python train.py --model="image classifier" --bias="all" --qk_norm=false --num_experts=16 --shared_expert=false --patch_size=[2, 2] --positions="sincos" --pooling="mean" --loss="cross_entropy" --eps=1e-08 --adamw_lr_other_params=0.0019 --grad_clip=1.0 --steps=12400 --adamw_weight_decay_other_params=0.01
Rows from block 3 of a small image classifier, named by matrix and row number. Rows with one number within an expert belong to one neuron, the router's apart. Each number is 128 + 24 x the weight over its row's rms, rounded and kept within 0 to 255. All counts start at 0. Numbers have three digits each. After the name is the row's rms in percent of the matrix's.
After each expert's rows are labels from the 100 images, of 14976, where the router gives the expert most weight on average: "top examples" is what is common among them. Only what is clearly more common there than usual is listed. The data: seven-segment displays showing three digits.
# router: slot weights (model.blocks.3.mlp.router.weight, 32x192, trained with AdamW), inputs 0-191
# gate: expert gate (model.blocks.3.mlp.gate, 16x384x192), inputs 0-191
# up: expert up (model.blocks.3.mlp.up, 16x384x192), inputs 0-191
# down: expert down (model.blocks.3.mlp.down, 16x192x384, transposed), outputs 0-191

# expert 5
router.10 076:129110129119069119102133105135121121119144165096150180095115108116144126118110091112089167137105140162129165126133114136155132094085083126095134170157133093043099129136090112144123129127144113137136140077117145150150106113132099162157113157106147104110141132101091147140139110154113151155155149113105108121123166106089142113135133084133132141117116099094150150170064112113139120147151140129132102107132153139150114140149165109071103166117130138124113143122149091172108119094118159137119134143121147164120101088134148130097129133135140135113127103104125172166109090131099149105
router.11 093:119127156126095150143110159151086122135145159124157150106160111154136186082150123093158138141124111115132112168126118149140118108101149108141132105113123120121136136131112145176126098163131103139124122085102147174137105106102140147152122167085111143099103158123131134166119130148118142093139111134106140146102158164098140167145142148163124091115098115105175170124146091137178134108103161154122130099123099098083125086130121134159145077100111132142115146100092121093098116124123160137147087132156076130112119149138156137096129116068141075132136141138145091101094117136143141153
gate.0 065:140133166131128093113153151135119123147121161137089156142142138078155093125121155142138185080100117121150147126129151141121169100156151175147084176106130149130090163101103139143122155105137117101150120154124082136129100127136144145144161116092135107084171122133138142164153148143112118130147134111102124149125127146120130118121094080143127105111103133134108115141091119182157126115144097131139158141106117144144086156130097112151137140093114129113112128131111118091107105083083168098156097153162134141149194108114079167127124139091121132072101121101147116096114112122121152113
up.0 069:176137161072088139103112113139145143133181131121156148102108109145117111168156112093132087118105137134111128109142123132157103152135143063141099113161128149121135103170140126101164094124129151162124119123119100148118150096173092140127099156139160176156126141158156096124139119102150119126104094076141090080122152081130103184140123124134133147139169088112149149143121114111101113146111165145132138120164122150146133149127130108085120119132103131099155098125110107123135147146160097104133094154113150115126124131130161124168091136158083142129156161180115148095122139124130120140
down.0 068:075110163132149144156118152136129127102100101099114161119081104101138073107094138097125115131169146148145132148183107132093131119158097123114146090138159125186105132131144102094097144156111132137114113114164142091081119116124133150112133089145151148149088176152163150136146116139117133161144131094193105143118108121118134141149142116128148118144143109170136087123138145119126102167177094079120151121083117084133156129106102137154096171162147137157133121153131126123105136133125127106132112134104120121112154145138137061122097122139127135100148163138129128131172159108111121100
gate.1 146:150150135150103133093107118153132142119121161116125061158110149142150148137168116147138107130165113109142175160110144126089112128085133140140109130143156128145126088118110146138172141126145139146131128108115140088114123113130098114119120077110179149117147149143121143135093100124145133149105139150137158152097152147116125150116069146159189122091115127138104133127147169159123156118119137104145135088121143083171156082102134122084120126152107118167074125134129128120119171136132143077083144088117122129097112152130113167152113111191150069127131141133158151135114137121141090132
up.1 150:148161122137088128110100120144134119108119141130117054149101128136143131138142094160148128141180101111139188142128140143087125107099119136133134133159153104136123082109113126142164159131136126167143114117140128079111124130124113090119115087111150159119131164133122153146091102125128150145108141144134191145106140129108128147126067161142203145091142125137124120129111156156120143096138161115143130076131159088137153105103127134081138133155105122161098126125090105116099146135131142089091145081128132108097108129153128183158114122181147080109122139119132137124107136164140100127
down.1 117:091070142155109088141139173125122133096133155081116132109153156130147108167111109144113227124106132132105120089158103119143127130151122127131145119148138128077131172086126116140144187101136133127131122129115132135118090135096159140139083168115141131187123101118123117131124090106119156099216126152124126115134110110148108138120104135141105117162126122080136143136112124139129138155102118150093145095148126114162131183138130123137143124088142106129102140143135125115129102146103141142112103167121131115145112087157106136112097110148111162101113124157120116125175116085158132120
top examples: the digit 6; first digit: 6

# expert 9
router.18 092:120109120091090094145181157126145162119183137137133126111111135128158141140181123147132186088153117130157134139115110128150136086082116126122108151152135119129100108125149094108119152131127111141131151099136139151143097125121096120118154126124113132076152163122121129083151135143132089173133131121111125158086121103093086142134095127132109153142159139142149129131124177154175123138143121141135115109126104091140121169150158121072166123138103117124116159125112139121118170091167128156144135118080183152082101117170133120093135120122122092067150097154107110144109105118135158102
router.19 085:151144151106125115117173112104132139093125153155148097158108098123165110107105113142133139121140156155133116112090094122147180106157152153107175076120083083121166112114124147143092157154156148141128155128142123130095140136116136123132140124106104106073118160108142103134126155102129145162137175100090102170149117099119160107136131196146105147129135166161145132146111166123161122115127100109148168132135160108074141152137126139098130123175096150123119086117134153088130165117103127161122125102153142102116108128151165157165131117112104102154125103150152145108100104111123151098
gate.0 071:137144159110143147179109103082110146140113130086164137112127145139184143118128094135104143128145161124116115153120131089106131103166118106107142166148156144099124166089135139155100118125092146139118151135108133097107142119163172190130094139134134127163124145136107074153154103173130115104116128082107109126127141100126106142141135095084114143122105087144110096102170159136153135137139124100157070166110098110155130147122127149153098120159105131118119088117135111157136155117127159127124107132101145099145163093105138124102125122084165155151104099082148105126147111173122132089
up.0 059:121160180124172136131133153104151168140095105141125150142130153149133121153133145126154100137117114158129181127117116130093115105125069096155134131159100133157114162131162132103116139158166130093100123105151160097125145165095133138143114112141116120137144119120129126125121096108099120123172130163140104065123124149114149107079117126101139127140118113126110111146149123131115122122133140101088122144100124107169186132135114155121103142105159128124180163112111083196167121071141118155138092132120116084131100123117104093149180137125144170110128105112112104151134123113168079149
down.0 070:107142123121113158110155148113110118142119153105159121081135087154150129122092116138139182117098125148136155144124187084080161143143132149104102115199159122106134173076146150111133095153144117165134139118102164145093114140130118137129079132165132122121136112127131121121118146117127129134179115153120134094121121095181090161140139163125159156103125109139142155093133117144085149129157137120140101147099128129139139168078150128096119069114103102120107130117121127140113147112123165104136122057154146100155115122109170145155104128107100144157132105103142131115139091124158132131
gate.1 122:120114121161119096127150149120114104126147156078124104120132171162107120141137114118144153137122115154127145076110162138152121084164119112164135140113176189079115132138172143153100141099132106131168115130167108157160117138119131143173128127122169146133161118145161051116110095128093121158130135157093111145121127128146113125074116104089127133127145137130073131171110174115125162140118132131144178128121129117144131143114128094111147122082104134093137117154119108116145149097188164132093123112117153124145141088128120155148104089110131109160105133119156126108135126138082116150
up.1 133:122122129154118106125139141119129083129138158076125109126123158185125136135126103119140140112126117151136127092116128161165112112164136113137147130103181168080117119144153140149106133091142117120146124129149081183174073147125133112167130109126168132165146134134175055108112115120099144162118127151071134145108133103150096128077101123085138131125136131133098146164128176118119149151114115130132172117109136132152121138141111106114146114085105125115114124153115120132156148121175162117104132110098157127152131077135112162177102091144132120159115137149162129120129097142074142124
down.1 115:127153103117116153143121129153161144138134139109150141097125113102084097165124126128098154149154159112099156147121133104170161067150183109113163135110062125120179157126082103097131146097119104129117142130098153130074157116135138142112136113161120143091138157146103091145134149150114150154174155137122169118110131113156131108124123147104172152116098155119146100152141106101100115105160148152132138129152097116149121176128138181114110147136143142165092141131190144147106122076131091128132137107126096121116079121123154141094159119132124109117112124103099108120132155115120107155
top examples: the digit 0; first digit: 0

# expert 2
router.4 130:154111127140138141140155147173151118087150205137112127151108127105096134157155124120121104113124128161136087134153153116118116124105116141150161155139119101123110109108104094094153107102138143111161135158125154105148128100114084148120141157116128146111121155190115105099126145120081150113090124114130141161121156180127152101098135109117119160127104119106138109134163138153164077123104098139117074112160126179192159101134162124167111131152125095148127123140100152140155091114121097131065146138144142134144139101116147111149085104152101115169156120143091144132128138137124151130
router.5 102:139122119112143143175116135113156151075161195100146101134111119133132181121150117165122148114150098124126098108154097156132119099126135111123160144115128124147090166157090148122167141121139090114148125155151096135122117107150145123160143149160114125121144142137120111134138136170074132152136181129108138157116153161166114108131098110152142125113172110126123118165106077115173126110140066092129082129122110158150166124157147131104105105162143140140109142095092104127095107135097135113098143116173141131182121129108156110126093127153094134131116119117149166107113117147078110116
gate.0 074:133098127155104131168065117087123122142105159093140103103136104166163130149126102139124148116163135115093117151090148129167114106158174158086108103130090092134105148147118118112136156112161094137176093149149140119058116120090119141106122126134179132120154123066101121163122132142163134151124149138158152176127105137116106134147127113143101155119154127107117103139106148113127093128112140141113154096137153102138104146155100158091145106127090146123138126102105144169163137171110146099126092127125095121121081136156122117113169129113152170134156129132133130127144099131145084142
up.0 091:148133113158104151147121108095120134163082179122144126133166119143158139164154127129118155121159148088115099182103172125135090122154160160147125115101124098105100140135100127103134151108171101136154141147138167148119152106115107160116163130165174146124180110094128131143102127135138149156123166158139135198119098152091093145133123131145097136145146140102117097145120127142146102109166127122141173113141160089131120162157117149142120128168071137134129138126102139174144145163142128089121127135115110126100091163165125106128160112100130146141166121149128132112138089153173106135
down.0 087:179145142174114137134107115152088133158121162108114122142133138150127158157173143133139132085178133097113177128134197110128099104181132143118096112096135148160164117120115157126122149138161115147133121145130137095124160097151119097113120089136123156093163175073120138141119153105176178145125180123129127179129129129116122168110129151120125130127149151124108174115093118141147102115137109144113146130148137113119093175148124161137099102153114108129165125110130140168152109128142117130141141124134093118119120202151121132155169097125130137115178122117120137123095116142137093128
gate.1 111:136123119086095148141133149151118080114152169114120123123139128121178122158127140101172166113154122110107114150141090117111126079129140137149102136134147183089147100132110119096109112130124146157155154144174086136119176128154109094098145179136161125115112160120132110116139130108138171148111178193152141176071108113087129118104140159117109173107129121122162128125138107131118133124135159147099161148102136128133122137112125102114133109077107146082130135149136125126141185108112151111082151140132166171142141139141150127119123147082123107141162148158144121150129111130147095119
up.1 117:130120131184180095113124120102145173153106091133135135144123124130077140095136120160086095136114141140150145090100153135143133171136132143104137135132138084169117154129144140152150130133138121097101100116106172117134084137114136173152116071124099132140148091137130155130126135151107089097153093064109126086186125151159123132159117090138143097149128148131106134149132153133130129142124103108163080108159117128109125118148143155150123153177153111167127126113145148140115074151139102137167107109128086072118122119109109129140125124173142149120107107108115119084128153116109156141
down.1 101:114120122146130110142111115126121094109137157090133128147153130133159089098162141178142162122147163124143123109149150100099106148113108145209098137126134196085131097162098104100133091115126101129134189129140134129115138128123137112144124127129205119124159119091140129115142155156182127149120111116125136106113127092086129140118138151143129158109157088132125133149154132164121137132170146099119131115142108129147121157141131167141153145108137117135114103145113150098143134136115162093169134107097129111111158177125112039135138130095135130109157124139166146126147180158122118122
top examples: first digit: 6; first digit: 5

# expert 11
router.22 129:137116164138109118109098141085141110156128159090134142111126114139164117132125132135106152107164154125103191112136142120130127120156159131142100137138122145149128161125147139143099117119110084147149112129111113096101173144120134172116087119119165141150117139083078113138123138160147179160162106073120093080125110129126156115164138148124156136154130147094155120131115123174124159151127170109091112105074154118136094147141122141094156118161122098098130068100122123138076122109080119088177114117127151150154125149136156137141160119139149130122149118119123132122162113107168127177
router.23 097:158129152180132107105122101100167116142115098102151180081149124105135121137152089125100145118116152142086141117117126148124135135154113161157096135098102126117152128136144119104112165101131133171150130098116136117091156140156135155116122113103114167133127088071108159165125154150133142135147140099154139080118129098125129135146098169136166134166145131106107146125117104130095152123119170129113156119127162094139133124140109131069161147139094143168162094116141104182110141108102142108154169085170086167152102140126139125141150148096160120129103146097118112134122091125161126169
gate.0 132:138161116125114113113115101132097121074109134107143158094065108084122109118163147147136122140112140097146126125110127172078109155119129131095124128117138186184151147173151162138123148132121125091130129119097105095150113095102099131138142121097141114107152156165109121127120141147128116157107149096127136158128208120140119141119139122178157123080151147140106145135093081123101110143105104119124145118157120089168087140159126152146089107117132096090111118134111102104121142146151124108152140116109121121137096122096078153168130071139121127101115132130135139154076127136122095127
up.0 127:122161138144153131147127130122120117087135125130127132095086118118140154121142135137122146156147125137171133137097152164119113152130099151105110138087133187227157147157154149138123168125118107113122122113130098091166126108120091101149150143116140122125139146160137128102123135161162100132099138097107157144119202127146124155121129125182144135117157156142128145133129105120150109136097125122102134112147124139212131110170093131153071122118104130110090123146123098120120153141162111119147158095093128120134077139098116140180109085140112131140136152148147153164112120127104098134
down.0 140:118120106122140130116137175136168172115117118140110133157125134129178093070142133114170123132169102138145135105145177107129133158130154150138141111145130152114119085118150183163149146149146134147079129045141151082118164124131175106142112144136120151116132165136138121126103131119102145114151192116097121120086188167097105146114088105143131133132125095126085123138148122132100115152094079123101132135163122118121166118156113119138127130090131157112144155154148100182151165117159149138140135127139135142081100118136110125144143102129132092142135143123124122096166136130116127102
gate.1 111:126192141182137148117133119101123127183133123119109118142116104097113118136111145112150149153118120122128141062135121125126121118129121132143164091141099176132173148122146117151127154169172169123188148135121109148145062120152116107139137143147123164089145157125087164178135161152158121100126117170179133143121127095124108140102125173129095119115126150124118141096118111138123132146204083142164092148155084148084142138123125120131147095124132146102154106147126168136125095156098115129151096112106116111137139119142117131129127124108143124136140161132158120160102162132116150142
up.1 117:120173132175129136126129103114117151165126121120090119153118090099108117098113142103131139155141125123110125062128093133108125102138131132138178105166085197146153142138132090152118152161168164127156117139128109126114081118144126115132134153147112158105110158116100181165135178148154118098131110182150137133103117108104122137102131169125092114121119141106136127111127112128133111136209092144153089125168064158102133147127138125114129073125143150112163120149128157125120117139092116136145087121099101102127133125130110127113134145090129131144135143126136115179112164132112157136
down.1 107:145134155113134132093143117140101137151112114112114119122135099103131136124167130131143150130129127084125117123154108150106191112123144122125121143149070109145140121130144073122153122139128150181093129133154099113114124126086075130136121164170119171154061156135094160157118158099140145104130114177152179117102108124121102146100131161096140136121110138146112133129117094137153113116135085081140100099118101114150134138144119079136113107114127115111120174161168133120156119120102132094156080096096157177166148161109125109167096122091139105123146116152120116159142131109083148136
top examples: the digit 7; first digit: 7; first digit: 1

# expert 14
router.28 120:105128128083155135116159091130178154132123094159142130109131131158114106127127101104127125119103117125155147141139117123109163149116102144096127131115148135158141123131096120143116093111127182143145114116138170161146128133123151108096115105118110182115112135116121169155118137109174086115109106117153188134164097152149123097081161109098073097109096112102117112119152181096147121090103115142145150180159117124105151081117140102140157140137139164151141148153132122108150133121138141189112143099140100100120131149149063092134159165116117125141151152085144117147112100146120117147
router.29 083:118129092151144108107160112135150159137164107132160139094184083102126126103174149148152132090102108091107152120136083142127129087106109108095150101086128125140146122088124126118167132135178138129187112079105156163156091131135125108157138139142164125076160113105116100162110104119099110136107170122124136114098088108090110104131133115109131090142097086155125141146122156127126114144127107135140155157136127105126124161138130115122132153121133153117106165094114098149120116124116152142118132104134097099096084101127088169145132118103077134089120131150132157101141109121160105171
gate.0 066:125121106078114141145097159146122142094155132082137120149119117135139170144117113120121113149162098097142100149128163162150122111122144117180134178106148107126092074091112101109119100108064147137132130141107106126104112142121113105137129127119132092140134121149130120136142121162110179127127157146102108104129120148128118082125153143108097142181106156163117100123125113166107109088088115153148139125109151122063141132142145145125096178189146143127157122153118141099152137118139142109111152125173121111132132072101109181108181137127110093106159160126093110116126120149130130157
up.0 066:124122132136123159165148114152113167087089130100145114139158150118136159078158087143129076090140113139126111130125155125095127195092110152118105163130112122155095114157120069135149141130105116130134118150102108125142126165114148070161137127100151129137124113145138123081147110179115129120118151150125095100108155167137128109098142158150121157117096141147108113133083116142157095138141184125147142094122136129137173171150134147151127129147152101148132113103104099087173137158174124120083169099131130110111127102115120115093151120083135137126152140115090132094108124146127149110
down.0 078:104135129121158150109143102106134106138127081111092107134122099116076181136175126129147162133172147066107059147123089130158146117127158107147110128163132149186104148071114160155129167162122137132114146140141124119086093142119142150138135111131123079146126143138172157162100127142119135143103161151164151118136143117132149110154089151113138098164158105118118091131168103108093177135147093140114082142146125146151136130114142143100113118123130123146150075144132131143137112154087136108129147111123152110087132113155137159184166128142113155134118139145139126133131129106121140145
gate.1 096:100113161105089113153098126127101119125152140077097156127111107163067114123135147145112122154160166069121110083117166113159126117144151134087130128115122131138100116089139121103137136116132164141138103142160141117093115123115146158164128123132153105123126127115157123105093104118093117117076123155133095053131151095072125104100114094068116125113176130151159126158102137125080144167141146136144150088103163095120110160099124135081114148123108138127132142132142184146111095133125118145102141098146144098127137128131113152141115101143154146111108159133165137133123120142132113161
up.1 095:078123156126113134161125137119101102165147124092110155141116099134112136157146143165089082157126140118115097096104167116142100120112143120105129118117130157096122147139137155149119120126144163141113078142192156136061108133120142142129150125139158125103122134144149089109103112098094144125077099138132086063133117119093116084135075123075103127155156127132144140137101147104071123127139139130150151095105145092124133139099156149100121159154140156145143097158149134135104144150118140108133115121181160112139138113156096117096102121130130143106128166116158085137121092147121111162
down.1 091:145081125159144112155110158132168101087128130116136136084140134099161109111155136107120080133164134187140139163126117134075151171120151128168146137148118113126146100129106160137143117147089113159122141114102127162110122162144129114121117095116110128148150096080112161142130156156115110151088149120114148129124132135178108176173097090101167123142098151140089135151134097131104103089149138132158146168121109113159146133145137081162159155151132106105119116096108121112112110126127140077143145132116134165154133125127126145095110145132113121089125071099118102086123105176148139143
top examples: the digit 9; first digit: 9

# expert 7
router.14 090:146093119136113103146112143101140143133171144108106124139083119120148083120141099160169131103138104125108132081119151183160147127105094114129133171154169112087099129140120130102158167143165105155183088128131120135143136111138107128140162106091152156100139128150082129104093138145143167133127166127141119096074129107107093145137127113153166129107107086148115181167081114143125115144145136114110148124115139182148128095153128114105094145151139172116130097096125123128085092109116152112130134110075114149125095078143157143155112141135120123121158124117131130127155123095117134159
router.15 097:171084149136100131136126132114121097105109143135085146142110132138134128108104110185128110125099118163120134100126155158143102150120112102119149170150163092099117173148117144112160154139174095114156080127074113133116115133120122108110139174094113129153121099131104105115105154117101118141141139109076087110113141145115117144116151140166169153095104129085134163145118151166150165152109096136113076129145163167176108150112114113148109146129158187091127084094132138113102139126098109118130122112142134134108131126133164100153091120168114159168152113140101122151127115160142118141
gate.0 093:158163136153068110141152118136131158158144120178116144101133112160116105115123115113127153111135150184118121130092083146115151105169114120095100095117103111155125119152123145191120176101129131117095091132144137131132123147094124146111124142139105139123135180103126134151122131101116140188150138096131137121114099117127128120154153084150113075108135145099186136110133110138134160091165145113182151101142137166110109176128090144131164094102132118148127114114122131122134128120113197097102112130131134138110147165139106121141120148127111154098175099135114140141099120078112144157
up.0 092:160152123154096125125132127124126162178138137163099107112120108119102142108128119109163116111162144170152132106093085112104168101193146146092136078148105141138141174176143133178143154098132117091070115152150160125108113141105124153151126135151120140139086182130119092135115183143118130193149154106112115135097096138146107130131126107124154126093153145101176098119151107116114115105148079103110126094116128172138109151137130133110126126120159135102121115117123120083121125106092165095142108145129124141128155145144096108184133141153118140107154110137153123154113117115126140140
down.0 094:159111143117143138112116104118071111151167095136082074114125129072094142165164144154166084125126142125143166133109141087147174139155126124149121139164173119113121093153180140139140112137125115151121120091108110122090103121133124179137120170134132130138080069130097138147104121164135134159147103149145136163110119148156116134122117139162170163086096117145106130141128151114132138110158116077147091119150148150157101124125116118103137122113167102099091092158117111102111109103132119101167139124108137142112123101093130128157136107100148115118151136167127110122161108117139161099
gate.1 129:106153085074135170199153142087124123140154167108133118125138128118127127097111113104128122136114146137119165157132144103095141162085114145126110129111114135064102146135147102150110139100162114155112105116120140100146097147122146166135135124101146125140064113119147123123116155139201165106097093136143131144105110106163098144159121157108097107127138113128127153137120171119161133168098198114153139131101145102130150122150115092156140143123123123121097088102081094122135132138132119131104119129102145122110144167096145135124173125072132113128152153149151123152131144150152117156
up.1 123:116129156171124099079127132153148126121093098150141104146134124111118112141144135160131137146129097129107110114158083122173110104158132140109142114120138153183169130127103153087138134143078159118148148155116144128120168119115122124098161133168108136107158163129124159119147106119087118160156153124089111116158164150114147083082142073121145160097123119108115110126148100108096124099167110147130128164156108177102098135129131162127120118127119124158148166147166180143159111102157141116134139158145148132129103066156110136129105136190126122139117118098088110104130108123105149089
down.1 128:127116093103150158107132143123125129163113163124163101149142099168124071152134145139138098114122120133091097101145085166103141103123137107101153145111115149072149134136153099090130151112118119189184127126118135117107134161108147083120117120165158132139148117104159164106132117093175135127132139075163133099104146100133156121117165154087166162154129090144157131138128137154106135108171111128155141120155152126127148118110146102107159163141098125134143108114131145099117123093093073168146107158127123145138138102140160118114148147122116092131117085148104145149114141102181119143
top examples: the digit 4; first digit: 4; green glow

# expert 13
router.26 090:154129132155136105169101129094154153159083120092138168138114140113116136166163144110099123137140131105150130122120150122106118119101119117118090137112116097120126171162141098099099173171117095103179100093133141130150131143113123139117117156122163166110121081093080127119137143150129165147130108068130125142143144130152159115131157131128173135140202109151123163143154123139100145119108136179164140103123187099119119162161137142104113159111097098134108116101122138143117138101101139109156139120118095132120102152102125087115100139141161097147155129167105117141167120114145146081
router.27 085:117147146143119127164161119106130105084102136122145134107134130137118065168135127103147157153138154112155126108136136151111152089158117089106088114127105083099144116158168112117112138139120112106141133107115120087107136120130154111118140118099172137144142126114094118110109137125142150148135135087110105102100165104089125109125135101154130137119157136179125122137114142190116178113142130140146173087153132087128159109158105099109128150087137115137072054118110119160107109149112123100156127117075152176113081135173145131103108109087150116121145135118098156124124120104128112159
gate.0 058:145126101093100105102139114134087129114151129180122121084112159143127117091131117139122109165096123162133165156096110181136143103092116136117158163100144120097061134112119124141117177147134126168098168148154088128090106111163122110130143139100108107131152112112116089133123128117150112124156160129160138094089101135088111170158097115130118130108142120066115134152150147127159187139131140127115139159072173114156121116116136119098156148156102110125152118165121102157100124140106150106113129133111153137134135116114115129123146144100137140108187136149089128082111140111157137105
up.0 065:097128137145158144145097061131149150129124150120117189101130113138115155138100132123109097121128119159133118115173136151159118150162157111106144133117179155158167130146150105134145107111140156103134114129136130137143139167161140093090085104186100130133098135119116138106129129078131139108074109108094100132132140088167107105165089082102131166155103174125160140098135122090139072110138062101147086104137112159120152117143119127150119072116145129131114132142126134130131130111121157132109137118164137088165112107132130147175160118154133113122142145133135121134098111122130136155
down.0 065:076106142119151134156133082100149161166103107137142155121133112138123109142098141117094085110109086118123146114156173153170116136131157108108119120095186143162111165129166125133125110130141104106136152118159144108137114133137080121161129084177151132168109125153135116122123103124128113132132120122085166129110105158152111149169128154145187131096125120145161124165137088125140135172135088134150073150177117127084132092112127099143117113114114105128111137140116137126148121134137154139095116078145131101111114144098160121142119117116159100098120123154158096149150074102106119168
gate.1 088:147137119138123161178124121083080150079130160160129114106127120126115172124128113116106131144113156141131112112152130167152128148167117133138152113154115090097104176094128144153145145096139122085131120124101080133077139143155128163142119139153089114136149174099133157146116111164164132135097091131126115108143132125115113154155074128106133090093119071132135113153084131148179105145131120133166108112102100159113053097152153133138137166123136068165119133123136153139113094159109144140147075108141122145154134131133164135113134138132167099132130131097130125117146110116127144137
up.1 091:158110112155133166163121142079086152094140174164127121117141121140116156104120105124113118143115132132135115115166135165135121151162148136137163095161122097106113177105144144149131145084134114071127108136093096135080134158137158187154102149143085106140102160119135128151116116127149145121109090114128109117144121103096103148138085121113146100091105085107137136127086124152154099158132122116152088109102105148113068085138150141134118145129120077172135132130133174163105098149118131148153072110108134123144126114147174120121122124134181111138126148104132105134143131128155158129
down.1 088:153102154126138150156102122110099132115192135118163080145124133168083138103089117164111138157128110093143160160137160121126123124178103135111137114110124123122116087093162138132182131119120090107125123129151103104081179170144134179130145136129097177157131126148121083124096124139118131142093139154089147111154105118121085142152114125138178096118079087097130115119125135141139114173130108117123093104117129181160141120105107146112108111155128121125156142121126155154124097132140086083125136156116126139126122120103169137111115095136162132131160155120137109115145091142162170130
top examples: first digit: 9; first digit: 3

# expert 10
router.20 137:129092136165150125165111134096143142128156095125157116148094129115141154073158123120133155130102129140138151140108107122128125131118138127127135138129102109124094151108117138095116151130135120159113138092103120142155062108090136129172125142117158095123176104127113141127152076179121146116172160148116112141108096097087101076116098135137167092116140102137153111165138131133122136117154168114104116142126175096126121192121151140069139118141148171170154148174183113116092144162100124100120143111118149123114124103125085134094103132147122136117124145146118130101109172117117159099
router.21 095:082104144119099136121161129106152143110107120110125138107134149112113132126107127147144193135136131136076160131108125096143155135132144153103106126124105082148095175128146163086136134146115135105094089103111141162121111133126158154106105148139142125111158081087073136120156101163125134095135135121154142117131075128108117110156139155124158138136098151123130123171093180164110105134165147103128175145159137109148149163143154127113170160147141160148162155139149113167096129128144134100144155153134143097090122096085103107120141166159134153091123149114135123109096113082150118099
gate.0 126:156146091125068132110147149159140153124152181151108107170101155138068117088113173112178111107151125123089143144132123132112102119176122135130129082168122126129136123132136102116151103100109135141114111128168087148106172147136163125109109089092154146117106167157134136119120097104123126108133148174121136140152093139143112147154130141097103120158104134114119119110120158109118092138135146102116154161144137089146116111096125198096121157149150129149154176153142156122156133110176157135101139166139165111132128129097129107126106139121085159129137152110106137117126137097120159166
up.0 116:145153105127061134093116128137128143126150187135115117163073152133078121091121175114159097112153151137084167144133108142094126111180136146126112099159122130130119112151137100112137106119103155146108107119161080127109173151123181130109124082083135147096114162149136126129112106115126144123122141174124133137142104161139097145143126128102120124169123149115120111095120150103111102117142149109120158135149132111114119130076121192096141163130160131132147169150115143135148125105167160128119138161134141099135125113119102101129102148096077141124105141098105157107114150107121156183
down.0 134:132141168083205111148115123142110110163084117124135125110126096124126128126107096139077135158123112127113144087112113149121098141135149147096148163130138119139125144118103156150108096106121130159159151140117144129145114103105171141177188164134170079146153109148120153094128076157072161130138130130118083107142104084129140125097126138131099130179157106161132141128132086104142144152112154122130154137093119129103128160151100134127126134097121094158110108169172121108071141139137109156131091110160116156107113114149122161145146088127115111113132115148173106127128136142141124128
gate.1 098:149106122123088136117133139119125104133139089135131148120154135094133126153105187139120169130093157132142178133171112116147135133116095138140168140179119118104145165125121118126118097092124137106106154096147125148129135128132146114101134140097139136155101144121141160124150127139177089111092134189175203143127131071130102138136111131132107139109099128133139129085137072128169154120169161122077082151131153134109130104087148154107139147120129117090138115114147122133129121137132152166107090167100117127110159132152102134106118160078160123123088137124080097111154121114116150127
up.1 105:109138110153125138107115119130118130158094137147149118109098147149156131093130095100112083110134145141117112129098117111123119119174162142168120126076080115124114090107085135102105154144139125137148143154136114121148123133105111124092107114106100131136188149111109143128136166118138152157127128065110114126118121166113150121141202147130165130142150107130112118153143139123124158123091081118148133095108146083100122156155095125125147114158116138142142151120105120147101165137079110121144155072137076159164135072115165144153151122118146118141158098137131164114164143145152093078
down.1 100:104141112169108132118113126127145111135139138109125123123132152095085167123146122126121136124085093122140112144141149119142115152126152091133078157087090181143133118102116128079131153110108141133180149104137123135138135134114099146115123109125126145108181155136125095164125125070104091140118084095141139124125121144128145151156135123148125123125102140122125119141086118160147088143125158112152121108157099120141145147101159093159124163151134158088130171172167141136145102105065165114082147125133139099127106113152073069094102142169131130163143143113114075117082146130131139115
top examples: the digit 1; first digit: 1